Rows from block 2 of a small autoregressive pixel model, named by matrix and row number. Rows with one number belong to one neuron. Each number is 128 + 32 x the weight over its row's rms, rounded and kept within 0 to 255. All counts start at 0. Numbers have three digits each.
After each neuron's rows are labels from the 100 images, of 14976, where the neuron reaches its largest size: "strongest on" is what is common among them. Only what is clearly more common there than usual is listed. The data: drawn human figures in many poses. In brackets: how many of the 100.
# gate: MLP gate (model.blocks.2.mlp.gate.weight, 1280x320), inputs 240-319
# fc1: MLP up (model.blocks.2.mlp.fc1.weight, 1280x320), inputs 240-319
# fc2: MLP down (model.blocks.2.mlp.fc2.weight, 320x1280, transposed), outputs 240-319

gate.505:158118131085086100109146147165150101092165079178105161129118136146122142157048055173122081092149141107126145144094116154125188150107135108104114173118153143169164111060130106141113116118095116111093144067096108163123130072083080173140122094
fc1.505:172108121142150134103103218103156139127165073138091145177128109128147065093009146103130161208113097164082098134133122141085154091135123134152135125106083141148144118076124142138114093178153110098155129133136167157107153134146116145154165103
fc2.505:176098156121102128092148168189146154135089129108145172135150132120161083088111081144102165130145131109100115114143128193132119116114108150169127154100124166121141111175087105089186111096120135174059084119074042084134108145127131117105118079
strongest on: handstand (99); white top (33)

gate.616:163163137126130090175122129139161093078095160189122127087095076103155118120099110182155124135152144082145126170122054201119113197153127159158130159151108193106140130099172101104137124139197125097140118104090129107116103154106130151100116155
fc1.616:146120162093135069137187140124146073138109114126161115101161069133129180137121067155151066188122175089111121156125147204168167174134137206105102173155154083162184112128158100123140128143092124180116106130095141183153189159157177171128120153
fc2.616:121079084111110165132103103123085088067039098155097115131168187130196118128152130096079139140104141169144126158146055179201109133186095144154100090158154185078114120152113079122120158108154148129139151045085127114148071147202126083136083157
strongest on: lunging (96)

gate.379:145107147136177107115089098137093106167086150139133111178114118165125129172115055159073173133081156096160181081111172117158140145074098108118125187142115125154115111149136099129090169157148113160096036144074143104116166118112132082099101175
fc1.379:138163138132146133149098090145087117125110198075136130125084137112073119122180108148103147117097159075144146105122148105122150131080063106144165151146109148169128137163158122093121179169156120150110104108052101145086113190112095076132153136
fc2.379:079153137118114134143107115135137093159129124044162110128190102160165148144143103159189113132132126214104107129162106169121110104144145137102125155164093152135149150118126113137129128175189140136114073192166093125163151230136132137096130141
strongest on: handstand (100)

gate.132:128073102087109154175137067128132120166136189166129127093067182110126132099143117069143125090175194178133104120121136157156147153136112180106106136171133153126099143128201085125171086148182165135128085140090148111093147127107167126067089148
fc1.132:103117115100152139177148109139166065114153124137113112103134111132086088127165098125198158124187161108148109079117133123163104127123053147101145109118147139125146108133160099130147112114096076059088063120159070104180123161102177126089115141
fc2.132:135158095118113183116113109111170060154092095148103080132137151145105179166234181108110113075151121186128120187151117082100117144097196125143157118116132134095063109101140131154144107142111129086089098157125131158157093138070159175186130208
strongest on: running (60); lunging (29)

gate.484:144126119096092181193127128146084147140093136102167117096126132110131071139132126066182101169127152085106107152169176109133114133118129109081148151175086095107211096081167160120123140143171095109074035140140120122083167097193114154164097135
fc1.484:213100093114114097140022141159134150130104114145105168062174117150136138132135118147103194113135120124125119083097184089139134141169140122105167146081163135143069116136167074144118114115186112169140113141079159154125122090118112102128113163
fc2.484:127131116143128139116149150144104091055149097119141158088148154093033080116119117129104149110128158130081161028105113112099116183150051138098109092164175156167106069142150169095175185125147123140167114059120095088154117141179076106148126141
strongest on: white top (33); kicking (26)

gate.564:094134128129173130195201081227112125144088138097129111165197099107103128160147076178096156151123089140169111127156113125109133125110105106166174086143150143103156137145131194099118110102117102137194110104155143078156178139099171194091148103
fc1.564:113151100129136158162159120144118144097105185116151085137174109126106103144161139120159152144180126170098099090133135133062133120126158125150149094126102147146146126141142115140187083125110096151203058164141156123103122162081131105160160161
fc2.564:143130138137121138108112169110128151154094182103115155148158089132172122165070147211114130186129112097132165128146184057152136151086108111148119107135078135082151212073146133054139115137129126146163102149105139145147146112126186145150141103
strongest on: yellow top (71); yellow trousers (37)

gate.690:129121126103150179151185111152102121094105177136115153086084149096168109207091126118145150069145129133162171094150154127161130099214131127056143122121125118136129107108118139142106119119066150097116077134099111154129100143096133127101124176
fc1.690:156085102069141162146162059153110142183087098092124130107133121094166110147067107143145129087174142058120107147112160164118142163156074131187141107120121162117149152137153150197101204124148102129189112127138119129145085086153079095124110170
fc2.690:142102138112129145089082054140117114130127102111120122154154109181124146099138151127146142099142158156134101146165128119154061164084089161140147108139147162134128126142096139135082154165142130090142228105108165120196185120127153161178183151
strongest on: lunging (38); splits (31)

gate.159:057187151146147092172078101097115084069122195144117111161104149056179141100089098086129166157129101137171076179107130180174145161176121153134158115177060143183112167106162158162088108154121157121108145122148144126085168107148107080087134097
fc1.159:153139097142165109146184147100148141147177183130115141190108129179150140093146139125093135125152144144116107117110162136153107207165125109145115136148177096106118116166139102113145157165100166109174144242149070127121143075060093104168100073
fc2.159:139104103123115170131149147075161124164133106147095130095139110140090131079128149128144122144107122147159148122118074149123132148162133129109130100120145160086129075139093074140106145126115107132122129164139109087180182130137158195155165130
strongest on: lunging (42); running (25)

gate.762:146160141166127133128172101085159127158164092116109092127116159168117086135177111130100126108126080114127145124136087124170142149125147099213073162106109092104180158185147168195122123163161173111095156099129122175194153137055130131122118072
fc1.762:138161132149107120105155190122143145091115119136034205070171097157152148140083152127193118116121139104168103158177134079129143188127143148151138135158091132124198133138113111109084150184154119086134116106129108122105061124199088159116153174
fc2.762:119135158061121147193127118136137128100107079158069213121127084190186162137115129131103147156174129112222160141128155130150105140102074122176107123073144114118148112166125104127118127158133150121150124140127163118065128050119134088143085192
strongest on: sitting (67); stocky (66)

gate.335:112100085075130144125070159147127126101146140067073131135146143154106116141115126116088133125113069148139100167080094139153130097132154126139123045132092099134094141156159108096151206151140214159134111130118170174082165127113067088095123147
fc1.335:148117112145131167138120129165112080255119105185157154169120125107180125092114152176135104137079165136108121128139142151123171092130143079099097076113155139155120112101218057120127154148180164142138115114136148134154160121182113070156132132
fc2.335:152125158144133114162135139138109171119163089148121111156117066064234147130114080114107133105125131112132088109098172158109119103105115235064134096163143103163091121091089144126119127090163107166117115134168136073126106095133113182088124126
strongest on: lunging (30)

gate.433:093110158114183102079126137106104122086146100142103145147164133112136145142172144113084120192149196107101143129202118087136123160142102112171143069134198104189082162147132162146119096042108134175148064130139142108110102141079212092140117121
fc1.433:163170107155181135180128085180130186129141141142166082094121148098170137139101098138114116198131109126136160086138102169144141144166110151149070166131110106118101183117102089085102113110122128100102063130103153072128110089148173162146132113
fc2.433:161114137150074110147144169156104087140099136145107139105154128061075064138140116110136092141139175133113112087177105157084197152167134106144140080123101129173148151107176159136135110116136143106155105160121108124084173149127146129166143104
strongest on: handstand (87); blue top (27)

gate.242:117156151088174153093139148126173147164124088178158116078133132098132128163078116170127141126169116095176105125104141067111134146088078163134141100102180133124144179122127070079055113147118096148108130132117077190159149122137104141115137139
fc1.242:055158081077160121147086196132120072125100179130154150100185123130114095067187103076134113087118163130125203110121156052126154157197159106153135112120138152062095115114099151168113118122179175127073109124109143117166121114107143130087093172
fc2.242:153144106108144128092124128095114102105065111126115136109216180126101130098116109122116074120112151124087121121085133122100094156114178138118135115124197113114142099102144116146162123049146163129099151133049070145159110095158164099150104102
strongest on: black top (33)

gate.614:125101135123169150092085104144120082058169093094140128137128117148097165122117160085088159195142122067156160122154104116128035129110080125134120150094143099154118147095133139136098190115141087122141104107118119122078158188097164083044146158
fc1.614:117148127105112124128141117144140122151103179105085035120091126135110197135138099136100116116123158097187166137106143174182062119109222191136126134135070084135126161160136151048136106186115126143113135170084099158127147126071119141029147153
fc2.614:039111150108160138132110142166111114056126151077127106119109143097104125059161122141133123147126135165172084113082109155082160130081135142085108125115077100158159132081160091153128177138115153117127151193092079141125158183151130145130223169
strongest on: handstand (42)

gate.473:092176179173110146166148108166100090110178135136076141118168120092113126129199154099091135179136176093180141113106128105139181123142166170132184156147100156203183135113110203077127102129162131155142125114172110092151158089117164122060105188
fc1.473:123148146095129102092119174069102081113082103161133104171162126099118135103182082081196136111082227082108151164063150101127116104076183121142110154135163166130147094130093132122134117149064193144201065127096137140185143084099110120124108143
fc2.473:178135140101209079114165132103144115160113088109136183148146155121142083129088199104137123153124157152152193146139087069120125146171125098112144165207091094141073134097093127077095115134091119119127120141148157071033162126163199074085188100
strongest on: running (75)

gate.708:079184137156184140180130141217155178119138158099176127122192109139106143220146146119112173129065103139145152165118136124143131170067065101117170172113140139141075126158049187123135158118142118136105047169105149144066115145114160157059126097
fc1.708:148091088084161127093105106144137083135102153089110126096087086166148101112121102111093117106114100122151121136068117087067162074157074082152151123122133103131173089152212145122185092132163141173133139051195125159115124125140053082153139133
fc2.708:117095118081093174127141137128124134131169107150158138129116119134238164159131119097113161140187129123150107184155113166088082135167114148096094130162098137132106107094168146112130127133122139137086125144092111165106063102067110179118120099
strongest on: yellow top (57); yellow trousers (32); arms out (28)

gate.573:113081150120071130098100085087079141121081105088163113178109127172109126121125154095106041122072123144134119165127130040142126061146113094131162118101120147103122165114105161141162160076143143113135199160186162127074072150146137104146116081
fc1.573:108055109080135139224136128127110181069096172110114132147098136145143092160073093123134115155136091120139101123096232116170106161158146129149149062025148117133101129205138170130191147124134171148100182133121160184103147114152132171128107155
fc2.573:113175114143119162144154129112133129126214121124139096144142156155092156069112149072179138130148077157125176108066107140155103136164165125126122082177123109121121129158097142114060123169136147062156195101086125137157075175135106182189092126
strongest on: star jump (52); splits (26)

gate.414:129106133119164100145082106135093098094113126157156087069158121138112184118085127138130143150182099134118071122121142080179112126107136144147074152137115089156105137195168076075093061132155113172135091113143108135105129178088091106164106116
fc1.414:127046162119137055098141085130110122080094136118118108114118084161133151171117118121100120157141117129155094136140170098199098141185066179112132150080124128220119142116133119117105118141152087095117120095145113116111088177143100100187084118
fc2.414:143105127097115196118119098141117143160123124167091122101116080194050150150085150113162088094164170126183125118136107141130114104149194127094126117171155153135142173108125124109122099114151140083105206121136116131122186181122141118184180110
strongest on: bowing (26)

gate.455:146156163139134156145146117097141099170120106201091095145121109093129093090102144122108138083088117133121168197110118072108186077123152142207121070170078141074103127095155138112124124133093109100075038136124096163143124137168135097140136079
fc1.455:175162150138103111155118115112128125176110096180123128202174098169091121123093175096144093149139128118110140158092097149126094102104086081101126124137099145148167150221053162152132114141171159090087068106127097140111188110123079151119154132
fc2.455:171210112079133097151128154127080147139099115160118116060178128161145133108142184117190144117114192116137130099105108165159146100156148181152170103116138110132113160159150126166173148151171177083103135107117127150113170173119134081118133080
strongest on: star jump (49); splits (36)

gate.196:126127154132110080114179081146170168145076126126155090148179092158106190154129136119176133103145149178138117118139125128112113148074060106103145078126135140188177187095095118135142125107103145141134167077135139126122136127156166117088112106
fc1.196:143147184156110135070119170172158105183065125088071118125074194140100124122116134130079083127129088115123140136124167092077165133121104093123110136183151117129147189131122125150126112125126141121101154130043182120141073131116134233093081125
fc2.196:196141127143112134094167117104135115140144137117105147125167162112148107068087138165118079141133100140151120131091150108172076095122109064177160123189120125107122201111138032128176157168144117131127106152110145150064111153135175131150095107
strongest on: yellow top (28)

gate.138:095086138119171166127105151073145162153110123129140149086100107209029087157072175100123099163137111123123111137155121071119133177138123126160178127127153148163170147182063098120145134099191130091104112106119147088146095084172114127143194125
fc1.138:168080141119114166138144075125093124076097195070091088117111126170143149112124108104112102164128173155075167126074170109126072103097164160111111108134165148094157086154098158133156103166105145115123114091139073093157134122157098135112113069
fc2.138:146151172138080152121084110191162115064125117101153143101122151106065124104135079175150144084122138111124097131109110175090081141118164143070115186131073159149109104078097103137046191165099197124081112179082102140116102171067190123107110102
strongest on: running (53)

gate.197:134099180126151220114177135123155105087126092094119031151148107154076147151132249090125132212182143126127170131140109146119136132162135109139139101136143138165158117140158165141139110120113121147147069166173137109132159121132168153134107097
fc1.197:122121132179086150164115093111123172206120137104091105095146181161142113161112133133073130115037145094197155044150125125143076077089149144128162157195110086138135115126142073135107084104183086080151139120073111086150095162074095156135139161
fc2.197:140155121105122152075142103092135113145182163134075141106112111135203101170116132191132080138051088112061110139127175087145179120116072129155114120120104162161131130135147170129101108177146087110165104169134125097114107133156155161169159135
strongest on: white top (42)

gate.114:081142138158136069173101104120107134105138142151161152106123179153128157168159171133107059149159099121114087212100150102142168155161188087170123064172080088123112089122158150134127096208126130105110061064129085153121066178128134074083089114
fc1.114:140119101162153104105110117075124145113143110129138142123141184140108135148139119131156128095157172112145094124090177129118069081095159092108186108139073127156171143107090170181076095118173184071040118125109122112199117195164142154118083118
fc2.114:205116167213128067058109133108168126089072132107164148118126156124157115073152081138171107163096136104157178131137101148093109132114100084132172135124095111159149127082149142140134110106154127157133149104102128120170114179140097159118153154
strongest on: star jump (47)

gate.45:089126204105161155166092110152069097142101151143113095157108161157087111144156130139138154121112161161136104061098142154104141157139088095115116138133147127112169136130167171187106116112094073147134116133139108109163106190100106145147193185
fc1.45:159139157133146168124167153120111206089133152181151144181130137092159157119140054110110168154139091100166122137130126085125085130084092091123139094058161084141153118096107134107138139117127152158093203178132143167143197140110110121199172110
fc2.45:113152092174108113157092118103123106179150060079147045155148151112128135112123136110173094146129144148134191119134201137091119122122206134104132101093147105088112138112109123164068097089149143099164156134182198084123181124075091190112117123
strongest on: running (60)

gate.334:131171119144169162102139127172196109098080137157165098176126142109141081118131097157136138125130118105130126148085076141047182086150123078143121138104122122173169145141156117104100037136114123144140107155072110094200144108098139162060113125
fc1.334:113162202152084094164118167114121123163147122174116136109105142096125105126142120097217078096136091158132168170143111123138069170078129136133136138109147120154140089058132099178153102125142148122071153130122147151087079137176116096176113147
fc2.334:111089108138164107158142097120159135107087155142158135128137157061082138090133137122156157096113123175142118087128114155162149141087160108112074133154171129154147091133115075123153110070112132162093106162091140091078135092131118131088101151
strongest on: yellow top (41); yellow trousers (35)

gate.163:143094120084105198123097124144118152173128156134101149143148097155089151131154158197099094163122113154189207162076124083184165115146170148106145164086142143169107118100152182190116114043159122126113176086079128149095158114061099158099094151
fc1.163:106103133172087110135061151101165077056135128089111110101139184109136114143153071156146169108135146135115104146123149057026132108112147105104133119179145125113133171151113143119081103112195171126196083130101121129115188112119135100095170127
fc2.163:181084175093099212162175155087141054106141098124132130156121151135156133103076159122194152103130230131156159102173161118118129108046136134132183153120123109068131149097136163079132081126091139101106101116095081120114184161086136116085125115
strongest on: bowing (61)

gate.411:168106161109049144117133132061157156122155088050129164134106137131106093082077125120148173130166114140103107096103077128123150141146154182174088149119139126088071146152117150117127124163135143173122137165083135115125140163064151087115132076
fc1.411:147134147185141091126095163173091113094089111131142142133116135156188090135096129148136115121142083106138139133082070181126141179119134147115124152113152125138131123104122133118150087104147101139068133138122157140085189170125147094180106166
fc2.411:130131131101129086155125100128087148105135088072134188112155109142038112101130180101139097165110135194067153152135124107160156127106076134115119144169106118082115155129065088171119115113111154120126121194169085141168141170109085175106144130
strongest on: running (30); lunging (26)

gate.15:214127089144106142118084099146148152100152162185151109159172096229100153136121074115150137177130101096074110155100191117147077149094124171112076181121169139125119071167164170165168168042149154135121112129143126161138081174088168131136085098
fc1.15:100115080116125112205145133102156064113179182203123143088089115170113139085167119123133124151122130134117134168102130104092121142134192153149094124141122133158139126125199117118174179112110122130092133145142181107128106169136153151106083163
fc2.15:070115166135103145128165212115128119132137119089119120090146132117152134115127211185129149118106178083139126061164105146159168090225145104134155085142120143179140129174076086125081097153131172200161162125140120137138165141166111145094222095
strongest on: bowing (99)

gate.52:104164126146095112156134135099086150081138174067157112146108106120161148132118162155088152160148137181154146191141073145119133108095180110172116129092152113113151108113139157090179093090153180133117069144118099108119114116144047133165137151
fc1.52:127149175146096147112197106149177096095079072050147102136180156107082143143160105069099104113105115110102133232100212088080110128110154116150157126136182120127165123079116132080113140116143159127152145136165122105111163112108115100138110117
fc2.52:131154112087123146099161120189127141088192141151081094171160115136251087067090141163084132011092112178117131112134165171038114121134075126118132144085089107120169098118158094152130145165143129124158088117131133113180152119085167134164082116
strongest on: running (26)

gate.248:163062111155148092144123092146127081140060116092086106149140154124110178127115082181065180148112110095122116162131130097056194124166107159153161137185138091163148168135105207141097118108140122138124129136116117152171167186085125159093050141
fc1.248:130086105050126124148157097146039111179127097149199110132071148118136122087130125138113112169108047129083142148140115102166115161176088144112101085143127115105063124106175152151118178102174128189141114173084145161107078107147163154123122114
fc2.248:144091098103128139103124089106174174085150124090131106104152093115115129096118099059150138097070145095202223155159097083115098160148157139082179098130123167164102091138100145142045147059124145134078163130181119046121115171139131136170114179
strongest on: yellow top (47); yellow trousers (28)

gate.326:127140130115166032110134102092118130116160086146146113093103131135134133149108117153130121126115175114159172149129167163149114127123143105148109077144123109096206146103168119102075147142070103083152084153088141103176110149116134158058104124
fc1.326:182145122127086126130126122185157122044206195152115139082182099206142151107150133163079139192089133162114117146152147101136102063116093139119092099101080113131095164101144124081135148153119157101090087140122144132068139067093123143125127093
fc2.326:100104168126121133109109151111114117149129047136122109148131167096154095163041151134136141099129118076140159106141090129113145148114196135122163131148148121140130109148094128162086140180107145134147102098107106099180139157136136114122155110
strongest on: handstand (81)

gate.236:074112126133108167155129148082130159139042121066083144118085155170088128160102199188112097125174093163129117150159125107113128099166185156156166114154114138124133127117108114085125063111189179155109122134128112111113118101167108101143088094
fc1.236:111080067087141132094110097116044143176093207072143111085125125104102052145117145132076104141163118103144168124157180131127126110087131122163170135142129071056176159147172111153200148147160131133138140132108088160197129093198086186083116143
fc2.236:096084160097128151112147158150157127111121133100160143132132160128067071190104091067162145114135122131130095144137132102168116124138179114156146080159145187120109103094108123051066102119203163159118166139101121073144116157077127139153104137
strongest on: running (62)

gate.95:085132167132126126170142155159119095125072110172106157124170133111129067141135096175111124182112150117138138072113118094116169121156151109144100100111072068098134147162165031129127094160078180147131134149104119178103089181103089084050124112
fc1.95:107074126053117157120092126116156100042105114098093176124152126121146070149169165119170105153120151198117120119151152146130139110140153115129154093127143142109149118219166086156136111052115170142165129116148157121118113084182121099125148088
fc2.95:150141104083182189155168137123151090140090083106116142057160181121116183135082194053145155060177133161059148137145097148108126133106199183151146151146162154126124127162138211179097107128114116102158103107104125087150166064126147065099109131
strongest on: lunging (37); white trousers (28)

gate.180:153112120123127089086106140111107116124118175168105130105093079128124153138083142174142156171122177175206087155119076122139146138113112158119107123190099158183138137104202082137180087144151142121068139183068151129098158075149105144120076049
fc1.180:184180112083116124104147131151189155172096170106162218158103096119120119142130160140073094134149156116142149134172139125149118191154120137187099119058122166171189056132091104096128171138112143149102109139149183068083158130130174126145121118
fc2.180:118129106093202140123175088124064146157152144139147150088056092108000155083125076127144154200136082105144120102145164096165155129127079106151133165163122155120164095121148078139156128209165101167126142151078122169124182109165126108129112062
strongest on: lunging (56); running (38)

gate.501:082047137196149191154125105159164110143102200108052109147112131112189132151131110112085100141130145134134134111170078113147111095073166116158163114118121229152168142140173143144119158098181119156145129160130095069134118100123100117082155139
fc1.501:045123103070139084126117099145066113151187099089148108133167138133180147187066097130120071130114123124222174070132108111091108071041137114084124131145099131169115066141146066115114165112083104111104089119117122092125159129196138116118114183
fc2.501:129101115154125146076133115067148120110117114134145117113204141115165160074175058107111052154165113154181166134167109167100079121168120123077169054112153074165103108115172105194133151120124100114134082086097105185122162111149081083184145165
strongest on: yellow top (42); blue trousers (37)

gate.686:166091190159153163181147106140156140080063142160137106088083127127142090103117127111098171140105138135109202163104157081158126132181089123150073128171143129108150119117128175166141159142122092100058115081167166149130196151161092122098064123
fc1.686:126137209139132075070152130107076156097108137095110165151137101180151114150130120158070107177120134153123100172107168176075152213078168130143138150055111106120067041142152150080081114129139141174114146167149136099107143106091116214186173087
fc2.686:121122151144146158110092096164112156100125138095174147083127126133190166141109103132090170155170154164105125232113145188101156145098098175154106115077178120101134102119185137082103172153168127121096146104106131139082108118106069176096092113
strongest on: handstand (31); white trousers (30)

gate.175:163163097164125121088102098122145145106094142160137188084150133133084185084140118170143149109127154066138067115143096144157121147130205189178164145161170154100172146157157103191060103160119161125109105140093130172147187084103135101144116200
fc1.175:140160141160113158103075146092134105165132146108136165149106165099074061138065172072143138176174128136123149168169117091145181158143129129190182081182151107186088144090149163106139122150131116078171142124111128157107159119138139068165091143
fc2.175:193097120199105165090130111110176120134096093103167132166112144118070032126072194142137147146154124155116176181139180186131187129133165132114142153119072155137099120113099140087148099110159092150115089161094075078089120114108126102154091119
strongest on: handstand (48)

gate.152:205115197155095162080163135143136084174086165124128109175171132125072130061178083099096097117140117089100149108082139102119143097107108132180136171090154084122117129115141137152145120148147065078152113182158096097143159088116109158176176101
fc1.152:116169115138118140080156112129091155130194188153171168125123121080133178162107147174112097112166075161108157183163100118200062115101113103086060118154106100088109096175110108118121146113150166120096145120123163122125023131111100091186095156
fc2.152:202129116083066131184139170149107145078145163162164103101119199185098117114162172102105135133105122155164144156126197056097096156153121146122105128144179098125093099152111086061090134153101105098115134121079130116118091050118103164110101083
strongest on: yellow top (40); yellow trousers (26)

gate.16:166135154089158116145071195118143144189123054128093149178172164113149109096135181131151134125105136114142095136194078103107084135146102050117157137099093113113145149108115116117122136124119160121073117156054112149103114098178098161086198145
fc1.16:154096096164080195120122099116158131082134174135107080096123137109115196058144086124062173032172103115172141083141148105130137090137121149073148169170109128140112164077143159119167102101113184200142171159130152093083144130131124153126069099
fc2.16:135125122164119135126099156155159145100151123118146103145104143135068169060083072095087184137163089099133097101189148091069139154120151071062088147157136144079094101091113118097124107115117106129152131107165116069142114193157100106150130141
strongest on: sitting (95)

gate.494:138084143098111149062088102104138121113116138146150126144065086151132152140086143130128128112128125060101133157125063105153110069108144110173122112118082101186125140185097150172089152151151177152059083118098070109081119108162088115075130080
fc1.494:083078077098123109125132143162150149046163175062087155084173087148148156171198132134196122133144134187150097074131155118166128111186088074071134111116170074090172170090124136138199132086068153117161154113137141118106125148112140170094122144
fc2.494:140071142116106128123129142101166159092128138130107156153149124145091144109104009082088121103106103156175143119142207097108092143128075084154170096129145128102118094132091084074094110070083135151154126087099188137156082065111131152128074127
strongest on: star jump (38); splits (33)

gate.178:193143098057100134162119141140089027090116136084102116131128188082109164137179131101113161091172106144134136068136111130135130134098109111105117147156133088109097129122170119134129119104116100169113126090171111075085152104110135103072105150
fc1.178:152206115156085109097077142136153104124144095080080125167182084182093110048181153109105189137085117085131110093141088110085109086099103105105144172161149087172163121178072165156160137113113146128100172141152133129164144179143123103141200078
fc2.178:107082119151132106134144194105132139112149162146148129173094065084186149231087136140097073152109122138145155157118110196141137121149128114105117124159137135108127155100126102078151139077100153131132146122125120092132082125200161095059076133
strongest on: star jump (31); lunging (27)

gate.591:168144167162120089064121097130160107127143140115103115117116107123117124098131116125085069117148114145186122094090115127149075100127156165123050129099119098164097131141140096143112116139124144204095135124081116156110156077110160123147151151
fc1.591:091086123084121152166093131118106147108168174155172108177121106151149100193114121091137133113121104118067135078159092129109188119120069066079151081147108104159160083144122135147110086166074106083154088116174181079143104122134149104109119160
fc2.591:170088131146140120132131163149147132148074191170115142111120134126013089156099101136107108153096152114129236141120111130136109142109148109182115187124143108196150158105225120118117172209085105115118111098143120126073132113163135082147131146
strongest on: sitting (32)

gate.670:131144117138135127204113101163127157157100173189124167155109141082154180166156079145108171109049090178176175134089092157119120096140073092096111132143124097130196140025109074112155192147170083114087191171130100117150144114107092190121083107
fc1.670:154140172136120207048202171114149111128130154138072082092135101155084139134083156179157144112162100101135106156124116128129116146094178129093138093078127133133114124163159136140130098176136101132073105106129088146155073075106139089148127136
fc2.670:119157111117145128126143148099127144123203081078137106115163142127108173131158117151167114107109165142100120145149151119119084188074144118165143129124140138096153115135159138161079083107109090181111062197176118195154129101061171166153149168
strongest on: white top (50); white trousers (48); star jump (30)

gate.436:145187140160157118146152139112116127073091140114101125126153104143170130145092121117151118175091127149089108152114172150146096134135075121071170152130113183129101168092162155142120132137182152081112109163153105151076178069132135081065100170
fc1.436:131127121117126118098149120213111100191155149124125105134133168136100093105166081147082128108120156130091116102072143108167135121152139086163092164163143145115092081112159157111083137176087157142120140133172136104171110111113111146140176044
fc2.436:042115157127107182165173118191166155166148111119096101161166124105118110161130080154108160104119123136091187122111118153125113107088147118148159087187098104121133185080170129076148147116130096101147126130135100162089141097117147192106130169
strongest on: white top (52); white trousers (31)

gate.766:106095164179178111137146126108148153103092072164165123096096125093065114090113146133163117108184153119156208213131105209126069167130107117206117215182137118131146134100163102071131123118129097103163147140067085168133098127120113174127114122
fc1.766:091132112114079127170141111142123099134124122120142131150153075180087102175105115141134137105119106132132072097102121089132150134073177108120101134105076154133101122157104141135142105105111166154154093101142088160109084165147117049120098185
fc2.766:131117145147138078157142139164122089148126143115138179155069099175014155078183101128160123153135105115111097121076149143147073200095123106130108177105080094091144079139151101094120099097123137062112087123132097104123139093033096146056118168
strongest on: lunging (73); pink top (25)

gate.439:102094076074143137149106124150119082101124132133148143139072120133118127099097127168165140152122094085142115137098117075136143092114121140135138127085227106090069125188119139115165138102098116150124187127143128117128132112216128136081135135
fc1.439:164117190140124145103165128090145091147074073112143067099143127077111103165124154112165142091181131118134151110170173148136209144137172130115099119107125106162158110060139130157131146122145096090131079113167143116123131076068137046153124155
fc2.439:175133151136113113083057160145128146125116174124135180131112069153094119114110157148089133105125179087114114160137113087126110140129071158114131152124189149156149109149148153145090129124070147137131111107162099127061089093096169050094144214
strongest on: star jump (65); splits (34)

gate.767:111120086089076138124187086065167177169143131153104212102129129193095115146103062122109125122094132126137156145106155155097060118120094107072139128151105124116174153151058132122128162137103125155149126137106075147132137153217092162111122101
fc1.767:108089088164149121143108086123111059099154129111165110121086119187085141168156158138149096162159151165086121135166122112115142075172140109087153134080086115135142132135105125119112154165143121181109109173166138120184105101120137148167156100
fc2.767:132184164155103138161127152184066076116089149087134082132164090055255134158166149154125176090140111108080111108173136157166156203148149154151152149112123099164139108150159150125118097103126081109113087111101124091047114166121151142119116174
strongest on: black top (48); splits (36)

gate.83:071135057176107128085150184138178067150111125164151133155123183089068159142131087097098129148082187154123125067163136146123169124150083124119127138166131166100115175124085116195138111130083083125153143183148119163094129117086115172156101171
fc1.83:120159155169136149124137076086071081188091097160113067113079130186176135155135219126110095108109110135134165075120142112110144102136152104142159121081094183097127177078092180087175184111107140131151112094133100118147110111210128127109120130
fc2.83:142041155054112129182089105136070111138139159101140137160102157151050116110165125091134114108075098164085086107077099109127071093118153146116140097122217138102096105118162095126057117124156179171125206115136176122124047108155148153115115107
strongest on: black top (57); splits (37); star jump (25)